python train.py --dataset="simulated stained blood smears" --encoder_inner_norm=true --encoder_patch_size=[8, 8] --encoder_conv_stem=false --loss="mse" --latent_channels=32 --optimizer="soap" --shampoo_beta=0.95 --epochs=2.2 --lr_schedule="wsd" --weight_decay=0.0 --adamw_weight_decay_other_params=0
Rows from block 2 of the decoder of a small image VAE, named by matrix and row number. Rows with one number belong to one channel. Each number is 128 + 24 x the weight over its row's rms, rounded and kept within 0 to 255. All counts start at 0. Numbers have three digits each. After the name is the row's rms in percent of the matrix's.
Before each channel's rows are labels from the 100 images, of 14976, where the channel reaches its highest value: "peak on" is the class under the peak. Only what is clearly more common there than usual is listed. The data: simulated stained blood smears.
# convs1: 3x3 conv (decoder.decb.0.0.convs.1.weight, 64x64x3x3, standardized in use, each kernel summed), inputs 0-63
# convs2: expand pointwise conv (decoder.decb.0.0.convs.2.weight, 128x64x1x1, standardized in use, transposed), outputs 0-63

peak on: nucleus; large cell
convs1.9 135:131107133145108101133134123083120120109137147164132129111114103102087099122161150177117113113115120110120092194144168133126115163145120138134115132129115122139130206166148149127152118092103115
convs2.9 092:117121123110112133140182079108122087145123127144126111146109103133110135172123109128121122121131155119139137077173121128154135102138092147103123175108119126183134123168101102129112127130142118

peak on: large cell
convs1.60 065:117145141116152154121130112178050153161121121113116170143133132141138118185116120127142167146138129105125136140134087109113100098160116141138106158127085117120179098132116142099147106135137150
convs2.60 051:120159148172087105116139150142156170123113111134112135135162157108175131143136147131120160110130145144154129124095159112159123083116133161127132158131107118132145169125126144131085147135114141

peak on: nucleus; large cell
convs1.59 097:141101152082136150150156119112142077116093157165123112118134125141134120128069131161140106096055104141151148130132136143113129145166166174107111129128122136130124099137093147133136108157120112
convs2.59 109:112136110116131139096136129149104154140138089152101120139133137137133120159135139160088123075166136161085122105099133101108145114137163128081143147086114148149119170120118077112153130132089115

peak on: nucleus
convs1.63 120:178143130133112139155121144148132103128117090160129083134135129127128119083175106083136125069176184125116106155119123158127096136152126121161152122117108132135122130153117090155109100125138103
convs2.63 127:124147121136152147118092152165097114095074124137154126135161096109096150140115098108130143151136129159146127108165144153086157147124107095090145131142103114118135171143136085116094146189129167

peak on: large cell; nucleus
convs1.30 126:140166160082167144071097147138089119144142116090071100139124146144131130147109118111138126109121133109132123098148199128140122098130149125094162155153108118100096155129125132115140115132129139
convs2.30 117:104103125120100071098071180080153111192118117151131161093166138132185136131105089117143107131145135109169134125130125122134145082139148091149104137105158104100157146113101114131095148132123121

peak on: large cell
convs1.1 113:128116123141108123090113117119090113164158141129125162157113098149118101144164122113180109128099083108145075125111130207132163123100130142120148130139119135159179125141126126126140134101117147
convs2.1 067:115067139146077126074085118168167081113100118147116115133153122108146137149140137129120141094126152143134126113108153123124076114117221109120146137133108150109125147145115131127106149144127164

peak on: large cell
convs1.19 102:133118058137149141110121157145119131109129116155059124132121131126127133119126083211119122124115136126114087119119124117096145134094128150154109089140123149156090148139110128113143113094158135
convs2.19 149:124141135118074117106126146121082112134141169109119153121140160104102138114099090111140124107131088105100133098166099134145121131142088150187120116145134099146110141115110112131179114118138155

peak on: large cell
convs1.3 093:159174107151133164094107099147137156117084152122105152157111123148133111092124094179155152136096138080108109094138122121150155113092126137119141156119139118139112160161115120131176154114131142
convs2.3 060:130192143159104126176106120121127145118117116165109155104170113115136125177127126134126165099147095134116135121123143118128133092122076131097132181125146125077140158125125149130136139132118183